Weights of a small image classifier.
Training: adamw at rate 0.0016, 10300 steps.
Rows from block 2 of a small image classifier, named by matrix and row number. Rows with one number belong to one neuron. Each number is 50 + 10 x the weight over its row's rms, rounded and kept within 0 to 99. All counts start at 0.
After each neuron's rows are labels from the 100 images, of 14848, where the neuron reaches its largest size: "responds to" is what is common among them. Only what is clearly more common there than usual is listed. The data: simulated fluorescence microscopy of cells.
# gate: MLP gate (model.blocks.2.mlp.gate.weight, 576x192), inputs 128-191
# fc1: MLP up (model.blocks.2.mlp.fc1.weight, 576x192), inputs 128-191
# fc2: MLP down (model.blocks.2.mlp.fc2.weight, 192x576, transposed), outputs 128-191

gate.312:65 35 46 58 56 52 45 53 42 47 47 76 50 35 49 53 53 39 49 35 52 49 52 52 33 42 46 63 58 53 45 50 39 95 63 53 62 57 31 52 34 50 46 38 46 48 38 57 29 46 53 42 54 50 72 61 60 58 39 50 37 51 40 43
fc1.312:53 52 37 46 35 58 56 55 59 57 40 38 57 66 45 44 38 67 66 46 47 51 51 49 53 51 55 29 49 37 42 50 52 58 41 48 43 41 66 48 68 36 50 42 55 39 32 38 57 61 49 46 35 54 54 47 45 32 75 47 53 59 51 56
fc2.312:51 52 59 40 46 44 38 44 48 49 52 33 40 27 61 53 59 48 70 41 45 57 57 54 48 61 60 36 40 41 53 70 47 46 39 46 57 47 64 53 66 36 73 35 45 46 55 47 53 43 60 49 57 34 53 30 61 65 43 54 53 42 55 55
responds to: long thin cells; cyan stain

gate.543:49 53 83 69 49 34 56 58 71 55 53 51 48 39 45 71 41 38 47 48 51 53 57 39 61 56 50 52 56 42 52 41 46 56 44 52 58 41 39 65 39 66 61 67 49 64 60 50 51 53 28 60 57 56 55 49 45 54 40 33 57 44 48 35
fc1.543:53 40 33 48 36 66 57 46 62 55 44 36 48 35 41 46 49 58 42 57 61 51 59 48 54 52 62 35 46 71 39 58 43 47 47 50 67 50 57 52 58 42 39 32 70 34 43 47 60 45 35 50 44 55 34 53 59 55 66 66 58 44 50 51
fc2.543:54 44 55 61 56 44 51 48 61 43 56 60 52 55 49 42 28 59 62 37 59 66 55 70 50 51 45 49 43 44 75 43 61 48 59 38 53 45 57 52 41 50 47 59 59 48 61 35 50 58 61 62 51 35 55 48 57 49 28 47 45 52 50 44
responds to: ring around the nucleus

gate.150:43 55 49 68 60 51 64 44 55 57 49 57 50 49 39 64 49 40 42 54 46 45 57 46 51 46 29 40 58 52 35 61 58 52 35 63 47 66 52 46 49 48 33 61 50 50 52 55 50 46 50 33 66 48 57 58 53 53 47 45 43 37 53 57
fc1.150:49 49 59 54 41 45 60 57 50 43 46 48 52 33 41 40 24 55 38 46 70 53 62 59 57 57 45 63 45 63 46 50 47 58 51 43 56 42 46 63 63 58 65 79 57 50 44 48 40 52 42 54 51 72 53 73 63 56 51 52 40 62 37 49
fc2.150:33 56 72 50 53 37 33 37 37 67 48 41 47 46 57 46 46 67 54 59 53 77 87 47 61 53 41 38 63 49 27 50 49 47 29 47 73 55 46 53 46 58 46 50 48 49 48 43 47 59 51 45 41 58 57 52 58 62 39 60 57 38 54 30
responds to: long thin cells

gate.111:58 55 35 42 37 58 45 52 46 38 42 56 46 39 52 52 69 46 70 54 41 44 17 50 44 68 52 42 54 49 22 63 54 64 39 69 53 42 55 58 47 39 61 37 57 41 55 51 65 47 56 65 36 48 60 34 37 52 48 48 56 38 65 31
fc1.111:53 58 49 45 51 65 66 29 40 40 49 56 44 53 30 64 44 41 52 55 60 49 59 63 48 57 59 65 58 41 50 50 42 54 48 64 66 57 53 53 54 39 58 46 45 58 48 41 32 40 57 40 46 44 52 49 51 47 42 43 57 52 56 48
fc2.111:62 57 71 59 51 41 38 44 50 52 49 49 47 50 47 63 47 43 63 55 46 40 55 41 47 38 42 41 54 26 50 58 51 58 53 52 55 63 59 47 51 52 65 30 31 49 57 44 57 53 52 56 44 58 55 30 45 61 50 52 48 33 52 66
responds to: membrane rim

gate.361:62 51 46 60 53 47 66 55 57 61 45 27 52 43 50 77 39 59 49 42 63 50 51 56 38 51 51 38 31 50 42 56 52 72 51 60 54 38 55 56 63 48 67 53 53 26 45 43 53 50 38 48 39 63 64 37 43 41 60 36 39 44 46 54
fc1.361:40 32 61 39 64 37 46 32 49 45 53 57 38 51 43 22 51 46 51 46 44 48 79 58 44 59 53 60 62 40 53 39 45 47 51 51 54 63 48 53 36 48 35 44 62 55 56 57 27 61 58 48 57 43 43 64 67 62 42 63 63 54 47 56
fc2.361:59 64 44 68 56 50 49 51 64 54 46 49 58 49 44 65 38 48 60 52 50 46 55 55 38 52 61 47 53 34 44 57 60 53 51 53 52 47 53 41 60 45 65 40 29 35 50 58 64 44 57 50 57 54 58 43 61 63 55 45 26 59 51 76
responds to: dim

gate.314:37 71 63 51 72 71 50 58 57 40 50 54 51 49 57 58 53 51 78 44 48 44 47 41 59 68 53 47 56 42 39 57 57 57 47 64 48 32 63 39 65 40 50 51 56 36 61 57 49 46 69 52 56 52 46 48 51 51 65 35 55 20 59 51
fc1.314:37 18 52 48 46 47 56 63 47 61 41 55 41 29 56 33 49 58 24 46 50 49 58 58 57 59 55 66 44 67 43 60 33 61 50 56 47 48 65 69 54 45 55 49 61 62 47 60 33 52 55 54 51 50 50 53 42 43 52 50 47 57 49 33
fc2.314:47 47 56 52 44 52 56 41 60 41 51 53 51 63 38 44 49 63 50 66 39 23 35 60 48 56 59 54 50 46 45 50 48 45 67 54 55 50 42 53 56 58 50 50 56 64 54 58 55 42 45 52 44 59 54 51 54 56 58 38 39 53 51 44
responds to: membrane rim

gate.497:38 64 66 62 47 55 54 43 74 22 52 72 62 60 59 32 53 64 45 40 43 35 55 51 65 68 62 56 54 54 36 45 43 53 53 54 43 61 31 60 43 73 49 76 52 64 46 57 58 42 59 55 44 65 55 58 65 43 49 67 60 45 50 41
fc1.497:57 25 51 28 51 41 57 47 55 56 43 28 48 41 40 30 32 36 74 35 52 57 50 41 66 54 59 57 43 74 49 39 49 55 40 37 55 47 43 65 61 35 44 53 64 52 48 48 46 44 58 38 30 52 58 47 61 52 61 40 30 63 35 37
fc2.497:43 52 47 52 51 61 63 46 47 71 51 53 51 66 59 56 63 66 44 58 54 00 53 47 45 45 54 42 54 42 55 45 54 47 39 48 47 41 51 46 51 60 38 49 48 39 52 51 53 40 49 44 63 57 44 49 52 61 41 53 47 45 51 57
responds to: magenta stain; membrane rim

gate.559:53 59 62 49 60 34 37 37 54 75 52 39 45 54 39 62 42 53 54 42 46 40 65 49 17 45 54 59 51 25 43 36 49 56 50 49 55 65 50 48 42 48 45 60 41 55 64 32 45 42 49 30 59 60 48 38 63 39 50 52 37 55 52 61
fc1.559:55 44 56 53 47 39 44 62 54 44 53 60 48 57 71 46 44 65 51 44 57 46 54 54 53 66 59 57 61 48 55 59 42 47 58 41 52 52 51 50 56 35 47 27 42 49 39 48 46 69 62 58 50 42 49 53 45 52 62 66 54 77 50 43
fc2.559:50 53 60 38 64 45 48 32 42 53 46 36 44 61 42 41 40 71 55 53 54 77 54 54 40 58 34 49 42 43 35 46 45 58 38 38 55 50 40 52 56 52 55 38 42 39 37 47 46 49 56 61 58 52 56 60 51 50 51 57 39 65 46 40
responds to: fibres

gate.4:47 41 42 69 50 58 44 55 68 62 48 61 37 42 47 61 61 35 49 41 46 40 59 50 56 49 44 41 55 72 34 60 47 47 58 75 42 39 53 48 38 60 47 47 47 70 49 57 63 52 33 49 44 53 52 49 36 67 50 37 31 54 53 59
fc1.4:37 47 59 56 51 47 38 52 74 43 38 46 51 35 56 46 55 47 43 37 65 53 66 48 50 59 44 44 62 63 37 52 64 53 40 59 62 54 63 68 44 42 45 61 54 53 53 76 58 55 52 63 64 55 35 37 42 50 29 53 18 43 44 54
fc2.4:42 48 40 53 41 65 58 38 44 41 43 46 58 49 52 57 35 46 36 42 72 28 52 44 50 66 28 51 54 68 47 44 50 29 34 43 49 55 53 44 46 54 53 59 50 57 50 56 53 49 48 59 71 41 24 68 38 38 64 56 70 49 48 42
responds to: fibres; membrane rim

gate.570:63 40 46 62 37 37 47 66 55 51 51 55 49 60 52 69 58 39 54 50 51 49 42 42 54 43 68 46 50 49 37 53 47 47 57 40 45 47 37 69 53 58 55 33 46 45 60 45 65 44 62 38 49 43 49 35 65 54 63 49 45 48 50 43
fc1.570:37 59 35 60 54 40 57 52 43 56 51 32 40 53 55 72 61 22 54 38 51 51 46 43 54 49 54 57 45 67 65 45 49 54 46 42 43 56 46 52 40 69 53 53 32 52 44 43 52 48 65 38 46 57 51 60 53 69 40 43 58 59 56 55
fc2.570:52 55 56 44 49 48 48 61 53 38 56 56 47 45 29 38 39 45 39 52 48 70 56 52 43 40 41 57 46 46 54 53 59 61 57 49 50 48 43 54 60 54 40 53 53 29 54 43 57 61 57 49 39 44 64 34 56 56 53 49 47 53 47 40
responds to: ring around the nucleus

gate.457:51 59 54 35 60 54 30 53 55 36 45 53 52 47 57 41 55 41 64 58 59 49 36 56 53 55 38 35 46 43 46 56 53 61 24 57 41 49 62 47 50 33 42 58 52 25 43 48 62 52 59 43 47 51 65 38 47 36 51 74 56 34 55 35
fc1.457:56 55 57 50 50 41 48 61 50 49 48 54 51 41 50 15 39 46 60 32 43 49 35 63 42 43 50 54 39 54 53 43 38 49 56 26 46 58 49 58 71 42 60 35 55 42 57 51 38 49 63 42 51 60 45 44 49 36 38 56 35 56 46 36
fc2.457:50 51 46 42 71 41 41 48 40 40 60 43 44 39 32 45 47 48 64 35 50 38 48 43 41 54 48 45 39 47 27 42 49 52 50 58 58 67 49 62 45 42 44 44 46 37 53 45 42 58 49 48 56 45 48 45 52 33 44 56 62 37 53 57
responds to: long thin cells; crowded; cells: ten or more

gate.31:50 38 56 35 66 47 32 56 64 56 47 51 64 33 50 26 51 61 26 43 41 49 50 54 40 53 44 42 55 47 49 44 49 56 76 45 51 54 42 54 56 39 58 44 64 22 47 46 47 52 48 51 53 69 53 43 66 35 50 58 52 55 55 44
fc1.31:51 46 65 51 64 55 65 46 52 49 34 46 44 48 38 52 48 55 33 57 59 49 68 46 53 45 51 48 55 64 32 34 45 34 63 51 62 42 45 70 51 40 52 65 66 59 63 53 43 57 52 39 47 35 43 43 40 52 43 57 59 57 51 34
fc2.31:42 46 25 59 57 52 54 37 35 40 59 40 47 67 51 44 67 55 51 59 49 03 51 40 42 66 51 48 55 66 50 52 44 59 48 59 50 53 54 44 52 56 39 65 53 61 46 49 56 45 47 53 61 49 49 48 53 67 58 51 58 34 58 49
responds to: magenta stain

gate.386:58 36 58 48 66 51 38 51 65 71 62 52 35 57 39 51 46 73 54 47 51 49 63 47 53 54 68 45 46 35 17 38 62 66 61 56 61 42 40 67 37 53 50 44 62 56 65 44 47 42 52 34 36 46 54 54 64 50 43 38 36 54 48 58
fc1.386:56 43 44 35 54 55 36 70 57 59 57 50 54 38 64 44 53 61 38 49 48 51 55 52 50 48 59 47 40 51 31 50 51 61 83 48 64 35 43 49 48 46 64 42 53 48 38 71 33 40 45 51 54 62 55 69 57 64 48 45 37 59 49 50
fc2.386:43 47 44 50 50 63 39 48 64 44 57 55 43 43 51 32 76 53 49 55 45 53 39 48 50 63 30 42 49 52 34 30 49 49 30 43 34 32 52 44 53 70 45 56 49 52 43 46 66 60 57 66 68 61 47 56 51 47 47 65 70 42 57 39
responds to: dim; crowded; cells: ten or more

gate.488:47 32 60 49 32 54 51 49 63 65 37 39 46 56 36 50 58 55 37 48 63 29 63 58 35 51 57 59 43 49 34 56 43 62 58 74 62 43 49 58 45 60 40 54 52 47 45 46 48 52 30 47 30 50 51 52 40 52 63 49 31 48 55 54
fc1.488:35 30 60 45 62 63 60 48 69 46 53 61 47 34 49 54 51 50 52 46 40 43 53 48 61 53 60 54 51 70 48 63 49 40 60 56 60 48 41 59 25 52 42 41 48 49 61 62 64 51 42 63 56 39 31 53 51 59 31 46 46 49 40 52
fc2.488:37 42 64 46 56 38 62 54 60 49 46 54 55 22 60 43 38 38 34 39 51 97 50 55 47 54 55 32 54 57 54 66 48 33 49 54 62 57 68 55 47 50 63 46 44 51 55 65 49 58 60 48 52 42 42 34 40 55 45 51 54 37 51 55
responds to: fibres

gate.27:46 39 54 37 33 58 50 53 47 68 46 46 51 58 50 43 58 64 50 55 50 46 75 56 46 45 46 47 39 38 32 55 43 48 58 50 52 61 34 42 57 49 43 61 51 45 40 45 56 46 43 28 46 47 44 59 55 62 77 66 48 51 55 52
fc1.27:47 56 58 51 58 68 56 50 42 53 60 57 48 61 58 40 65 41 63 60 48 56 52 48 58 46 43 37 69 58 54 40 52 35 36 33 42 60 76 43 59 52 53 53 58 65 50 54 49 36 59 56 69 55 44 40 55 55 39 50 45 60 40 61
fc2.27:59 50 46 47 43 28 49 44 56 48 63 31 45 51 63 39 61 63 55 55 45 23 63 46 42 41 66 51 35 53 48 53 53 44 42 47 65 58 46 62 68 52 54 48 55 45 41 59 53 57 55 49 65 50 43 48 66 62 51 59 48 62 50 56
responds to: long thin cells; crowded; cells: ten or more

gate.167:52 58 32 50 39 60 48 53 57 56 53 41 48 66 48 56 58 46 59 62 50 50 60 44 53 53 29 52 41 61 33 33 71 59 38 49 42 70 56 46 37 51 44 49 47 44 56 44 63 43 59 42 62 38 51 64 73 47 51 44 51 42 51 68
fc1.167:48 55 65 56 47 51 55 38 45 40 52 45 68 37 48 47 62 49 21 55 40 53 56 45 42 45 33 46 63 47 64 33 38 44 44 29 62 62 34 56 56 51 54 62 53 50 60 57 41 50 43 48 57 50 46 55 42 44 52 40 53 46 53 36
fc2.167:55 60 55 64 69 57 41 50 55 36 39 65 60 42 55 53 29 46 41 48 63 62 70 50 66 61 51 57 65 45 42 41 52 55 36 58 58 53 50 47 45 42 59 55 66 47 49 68 54 47 64 57 52 40 47 54 50 57 65 53 51 55 38 50
responds to: crowded; cells: ten or more

gate.287:61 50 55 45 56 50 50 56 41 69 45 48 33 56 59 55 52 45 39 60 69 38 48 65 40 48 44 42 46 70 25 41 58 52 40 63 59 58 64 65 51 65 45 56 46 52 48 55 51 48 40 37 57 54 52 37 60 52 51 39 20 56 49 48
fc1.287:48 32 45 32 51 55 64 50 45 63 52 43 50 53 41 51 46 67 67 51 22 48 51 58 44 43 54 46 45 26 47 36 57 61 58 37 60 61 36 51 53 54 60 54 55 52 52 33 52 52 46 27 38 48 50 33 59 38 60 62 70 65 47 44
fc2.287:46 64 59 38 44 49 39 37 50 69 47 29 34 61 60 58 61 50 40 49 52 48 69 56 39 56 52 55 41 46 51 51 51 56 35 56 58 57 71 50 47 43 35 48 56 52 43 51 42 55 41 38 57 39 65 51 57 46 46 49 46 41 51 62
responds to: ring around the nucleus

gate.147:40 71 35 35 47 51 40 31 49 60 48 38 54 62 50 33 62 51 47 63 57 45 42 49 40 51 47 54 38 59 53 50 48 45 36 55 49 49 36 51 46 49 28 47 56 34 53 52 51 50 69 38 56 45 52 63 72 48 63 46 45 52 39 33
fc1.147:45 55 60 45 31 46 28 48 59 35 34 46 54 54 50 39 44 75 44 51 37 45 72 50 53 53 42 43 54 40 59 44 62 47 55 40 60 54 40 51 51 46 64 60 57 41 55 39 46 50 55 53 56 50 41 60 61 40 51 48 69 44 56 54
fc2.147:32 54 68 37 46 41 40 53 62 44 55 69 54 49 52 47 43 28 24 63 52 93 62 47 42 50 29 53 45 54 47 50 47 50 55 58 39 55 30 51 46 55 56 67 47 53 47 45 56 45 44 52 28 47 64 60 42 46 61 52 62 53 43 40
responds to: crowded; cells: ten or more

gate.1:41 44 65 50 66 62 47 49 40 66 57 53 44 50 41 59 39 51 47 46 47 43 62 54 57 47 62 59 40 41 63 53 58 53 63 65 64 40 50 50 39 55 41 55 52 67 44 49 38 46 33 62 29 30 65 46 54 47 43 53 65 48 54 53
fc1.1:45 59 43 56 56 54 21 41 28 56 48 56 49 57 45 35 51 57 54 67 55 45 45 68 42 48 45 56 46 43 47 61 47 49 65 41 58 62 50 37 44 39 37 31 39 57 45 43 56 56 45 49 57 37 56 63 48 51 42 69 62 63 54 49
fc2.1:52 49 59 49 56 29 39 40 45 45 48 39 43 61 52 30 45 62 52 35 58 99 46 57 49 55 50 48 52 50 60 61 40 56 45 46 66 59 54 54 37 49 45 54 55 47 47 48 52 48 51 65 64 40 58 52 43 39 28 53 51 55 52 51
responds to: magenta stain

gate.339:59 50 52 46 48 70 71 52 47 56 55 51 29 48 63 33 49 55 37 43 49 49 57 58 55 50 44 52 48 46 44 56 32 65 33 58 71 55 52 69 51 53 44 34 64 54 53 42 58 36 54 37 65 43 62 47 56 57 55 33 43 50 47 79
fc1.339:56 50 74 47 45 50 26 43 60 62 46 58 62 46 52 56 49 73 35 66 50 47 64 58 53 50 43 48 51 24 52 44 53 54 49 32 56 37 33 48 48 48 57 47 32 43 47 42 49 49 47 35 40 62 50 57 57 51 53 37 46 64 50 49
fc2.339:53 40 35 64 56 47 33 60 64 46 44 57 56 54 53 49 62 41 65 26 53 40 37 35 56 47 64 61 55 62 66 33 36 54 45 53 36 45 58 41 28 48 38 40 56 57 47 61 53 54 41 65 64 46 50 56 46 33 54 52 62 46 46 44
responds to: dim

gate.321:59 61 48 49 64 47 57 39 55 43 52 31 34 64 36 54 58 56 65 52 38 50 40 49 47 59 55 49 46 52 48 44 64 66 38 58 59 35 54 57 43 51 45 44 49 26 63 42 50 47 71 50 54 58 52 45 29 45 39 39 51 41 54 58
fc1.321:71 67 51 51 71 48 40 43 54 46 63 41 54 51 60 49 56 41 54 57 48 50 66 50 50 51 59 36 57 37 48 42 52 63 39 59 55 50 57 50 42 57 49 51 45 41 41 58 50 62 67 58 49 50 61 50 33 62 26 54 57 52 40 57
fc2.321:56 47 32 47 61 49 56 56 31 47 44 36 42 38 48 44 69 51 63 63 48 38 31 40 42 46 66 44 35 67 38 57 40 52 54 59 53 40 50 51 45 47 44 40 52 45 45 61 34 71 34 48 33 54 37 43 39 38 48 56 61 47 52 36
responds to: membrane rim

gate.501:53 48 57 59 34 60 62 45 64 60 49 37 40 60 46 48 58 62 65 43 52 44 43 65 45 49 59 53 43 50 57 31 57 70 44 42 58 32 47 56 36 47 42 72 32 33 47 36 41 43 60 32 53 50 79 51 54 44 41 43 44 51 49 56
fc1.501:44 35 55 36 57 66 49 58 53 59 77 49 40 49 54 33 51 68 39 56 49 52 42 50 57 56 61 52 36 61 36 41 53 60 55 29 53 41 39 71 39 45 46 46 44 37 49 31 55 45 68 41 52 49 69 52 61 51 44 44 50 49 46 55
fc2.501:55 44 57 42 46 51 45 36 51 28 62 68 47 67 28 51 50 53 59 49 49 34 57 46 53 58 50 57 58 42 50 43 49 41 57 46 36 51 40 56 56 67 58 59 64 56 52 56 46 24 60 58 57 57 53 37 58 33 53 50 64 48 51 32
responds to: fibres; green stain

gate.436:49 77 48 46 42 56 54 66 45 58 52 58 52 42 49 53 46 48 47 66 56 41 43 61 50 59 50 66 46 32 47 56 50 74 36 65 60 47 51 40 35 42 49 56 43 47 45 31 40 48 56 38 41 47 72 50 51 60 53 51 47 42 59 51
fc1.436:61 73 59 53 45 42 68 40 54 38 54 46 51 61 49 54 34 35 67 33 40 49 54 46 50 51 65 48 55 55 48 36 47 51 54 56 69 55 63 53 49 37 59 59 64 41 38 54 56 56 72 32 51 53 51 50 47 48 33 58 54 54 50 64
fc2.436:48 61 48 48 42 70 59 26 32 57 54 41 43 71 22 66 37 58 59 51 55 36 61 54 53 57 41 47 49 40 48 57 37 56 57 53 67 58 50 56 53 33 42 27 45 38 51 27 56 42 60 45 30 47 48 41 51 58 58 55 55 45 62 52
responds to: membrane rim

gate.121:43 56 51 43 52 43 40 66 50 72 38 43 55 40 74 50 57 41 49 49 48 50 35 56 49 37 58 58 43 37 63 69 31 54 51 34 47 36 61 52 54 57 66 55 57 30 63 56 40 34 70 39 58 64 48 38 75 56 40 25 33 47 36 59
fc1.121:40 68 57 37 66 53 46 26 77 44 58 26 43 53 43 63 47 65 59 71 60 49 55 39 53 69 50 58 49 50 48 44 61 62 21 71 52 24 41 47 41 62 56 47 51 59 51 51 39 53 62 50 47 71 51 58 52 53 47 49 60 50 53 40
fc2.121:52 33 40 35 61 66 53 52 62 39 58 55 44 31 53 51 41 45 39 52 42 32 46 56 39 70 59 55 43 53 26 32 40 50 44 71 48 36 50 55 56 55 46 57 62 69 44 53 48 52 49 47 59 52 45 59 56 50 65 53 60 54 58 38
responds to: crowded; cells: ten or more; fibres

gate.192:67 55 64 39 48 85 57 44 48 75 62 49 39 45 50 46 45 43 54 51 50 39 58 50 57 45 38 44 44 67 54 47 46 47 30 41 54 49 61 45 43 49 35 40 55 47 37 35 64 45 57 44 44 40 62 42 63 45 55 46 38 46 52 39
fc1.192:42 49 38 20 51 52 55 36 54 41 34 32 54 53 48 43 48 45 55 52 38 47 47 46 46 62 49 42 61 55 43 35 73 51 45 41 51 55 49 41 53 53 58 55 66 54 37 51 56 49 56 64 45 57 29 54 51 38 52 85 59 80 47 43
fc2.192:61 54 52 58 40 53 39 52 54 57 45 40 41 57 42 59 41 47 60 52 60 73 47 48 57 37 29 47 59 43 53 44 60 44 29 47 40 42 59 37 42 52 42 54 46 53 26 44 59 46 44 49 40 55 66 46 34 62 49 63 29 60 46 54
responds to: ring around the nucleus; out of focus

gate.262:56 52 59 47 35 37 57 42 47 59 48 44 49 60 54 39 58 61 61 64 66 39 58 41 56 52 65 62 64 33 69 40 49 59 48 38 65 55 49 56 44 50 51 45 67 32 65 40 42 26 61 47 53 57 42 33 58 38 39 50 32 59 40 48
fc1.262:66 33 52 59 26 44 51 71 54 41 35 71 57 33 56 36 48 58 57 31 52 51 51 44 43 44 56 45 64 51 54 52 44 65 49 47 60 54 38 54 67 42 64 50 48 35 42 43 63 42 54 58 46 50 59 49 58 56 44 52 47 49 51 45
fc2.262:49 69 48 68 46 38 53 42 68 49 50 47 47 62 48 56 35 51 41 53 60 53 53 43 56 35 36 59 47 55 70 51 61 47 40 40 49 46 55 37 30 48 30 55 50 54 51 55 49 75 53 54 49 57 45 73 33 49 25 50 48 60 47 57
responds to: membrane rim

gate.395:53 50 48 55 56 56 55 48 44 62 54 61 26 46 38 50 51 38 35 58 59 44 48 56 44 51 45 54 35 64 37 68 42 59 56 82 42 42 43 57 57 63 41 39 52 63 39 52 46 46 39 30 33 47 67 57 36 57 70 50 52 59 64 37
fc1.395:41 53 50 47 54 37 42 63 43 54 34 50 63 42 64 30 59 34 20 52 70 51 48 40 44 54 50 60 47 61 45 55 49 41 47 63 55 53 59 40 53 54 44 61 64 50 39 79 34 60 54 59 55 46 41 63 37 48 62 54 47 41 48 47
fc2.395:48 39 36 57 56 52 37 39 53 42 51 55 52 57 49 24 53 51 41 57 64 47 60 50 54 41 36 64 43 61 61 39 54 37 48 40 48 36 40 45 47 50 29 52 50 57 49 70 39 56 39 59 67 52 37 86 59 48 47 48 55 64 41 47
responds to: long thin cells

gate.103:52 52 46 61 62 46 56 44 57 51 44 50 45 53 39 48 62 36 56 46 45 43 50 54 62 53 64 44 48 56 79 47 57 45 65 61 53 69 65 61 47 46 41 37 52 46 71 61 42 44 44 55 33 32 44 33 37 64 36 30 57 35 45 71
fc1.103:58 49 42 59 54 51 62 44 63 27 52 68 48 40 34 68 56 45 61 48 53 45 61 38 49 53 66 58 42 56 52 49 79 59 46 57 51 34 48 47 42 57 50 41 40 55 45 60 41 55 48 49 36 38 55 62 49 68 32 76 41 49 54 52
fc2.103:49 54 35 50 64 51 44 44 70 22 59 43 50 55 50 53 53 39 49 44 36 56 33 47 46 50 50 69 43 71 70 40 66 45 35 52 39 43 47 50 42 52 29 51 52 56 40 67 47 57 66 60 47 48 41 72 28 66 42 55 65 67 44 51
responds to: fibres; yellow stain

gate.127:47 58 65 47 49 58 46 51 30 55 63 53 35 54 42 54 35 48 34 57 58 49 64 52 53 50 36 58 49 47 50 52 40 52 25 48 45 57 32 70 63 65 50 51 39 57 59 33 43 43 53 46 46 38 48 56 68 67 45 54 53 43 51 41
fc1.127:65 55 52 54 43 39 55 55 64 36 34 33 57 55 40 64 47 56 64 54 42 50 71 45 51 37 49 47 69 41 34 33 56 46 44 36 57 56 44 45 55 56 47 66 61 46 56 40 68 60 49 33 41 43 36 51 45 53 53 46 45 62 44 50
fc2.127:48 43 55 64 64 66 53 33 66 49 38 56 47 47 53 49 55 52 59 42 55 16 50 57 46 55 79 65 51 50 65 62 30 51 57 60 68 47 44 53 47 48 41 32 37 54 53 58 41 40 44 62 71 47 54 43 48 43 46 51 41 50 43 46
responds to: membrane rim

gate.550:56 41 65 47 70 72 62 50 46 70 56 62 37 37 52 50 47 54 54 50 59 35 58 57 54 47 52 55 38 57 39 54 49 54 48 74 70 46 49 76 30 48 37 53 57 41 55 40 52 61 51 37 53 36 56 30 42 39 46 41 55 40 45 47
fc1.550:55 68 40 64 63 47 48 47 57 58 67 45 51 58 42 48 56 65 69 56 66 48 28 45 51 46 58 37 41 35 56 41 51 56 33 53 59 33 48 58 58 52 49 45 38 27 67 43 29 48 68 50 53 54 65 48 66 41 37 36 51 32 52 58
fc2.550:52 57 55 39 55 50 56 53 43 53 61 44 49 58 41 53 71 56 49 58 17 25 29 63 36 54 53 45 48 33 34 43 54 58 59 54 38 47 43 54 64 49 48 50 58 39 55 36 55 50 60 46 36 56 49 41 55 51 48 48 63 59 55 45
responds to: dim; green stain; ring around the nucleus

gate.303:54 44 56 48 65 57 22 38 61 46 56 45 29 46 57 51 44 47 51 57 49 47 80 55 64 49 60 51 50 41 30 55 44 60 39 76 63 49 49 63 45 60 34 71 70 63 46 48 53 44 43 37 60 44 57 53 44 66 48 52 55 47 48 48
fc1.303:49 64 49 56 63 51 48 30 43 55 54 63 47 67 39 27 48 44 49 45 60 50 74 57 38 48 55 53 58 51 50 42 56 45 42 58 47 46 49 55 44 53 34 64 49 58 55 56 24 46 41 41 67 46 50 66 53 52 50 41 45 54 53 53
fc2.303:46 42 74 44 55 52 60 53 63 67 59 41 48 33 42 53 42 57 65 40 39 57 50 35 50 56 36 55 53 51 45 25 72 50 39 32 40 45 56 43 35 44 35 57 60 34 53 46 59 53 59 44 37 53 51 55 30 51 37 54 48 48 38 44
responds to: crowded; cells: ten or more

gate.8:60 51 59 50 58 52 64 41 45 60 57 52 43 64 39 42 57 61 58 65 48 43 47 53 56 44 69 61 38 47 57 45 48 59 56 37 40 30 40 50 39 51 34 54 64 32 37 46 44 27 51 30 40 47 76 49 58 43 68 27 28 56 37 55
fc1.8:58 24 52 40 53 47 69 51 44 52 62 53 40 59 72 39 65 38 65 64 21 49 19 59 46 48 49 36 39 36 50 76 30 54 50 50 35 59 56 46 49 59 55 40 45 54 37 63 50 44 57 54 62 34 53 39 49 60 41 54 38 59 44 58
fc2.8:63 43 45 47 57 70 65 62 52 60 50 37 52 42 57 48 61 64 66 59 35 49 42 67 59 42 71 32 40 55 60 54 52 45 43 39 46 37 66 48 63 47 49 45 58 51 51 40 60 43 54 48 47 57 46 37 62 51 56 44 47 39 52 40
responds to: dim; magenta stain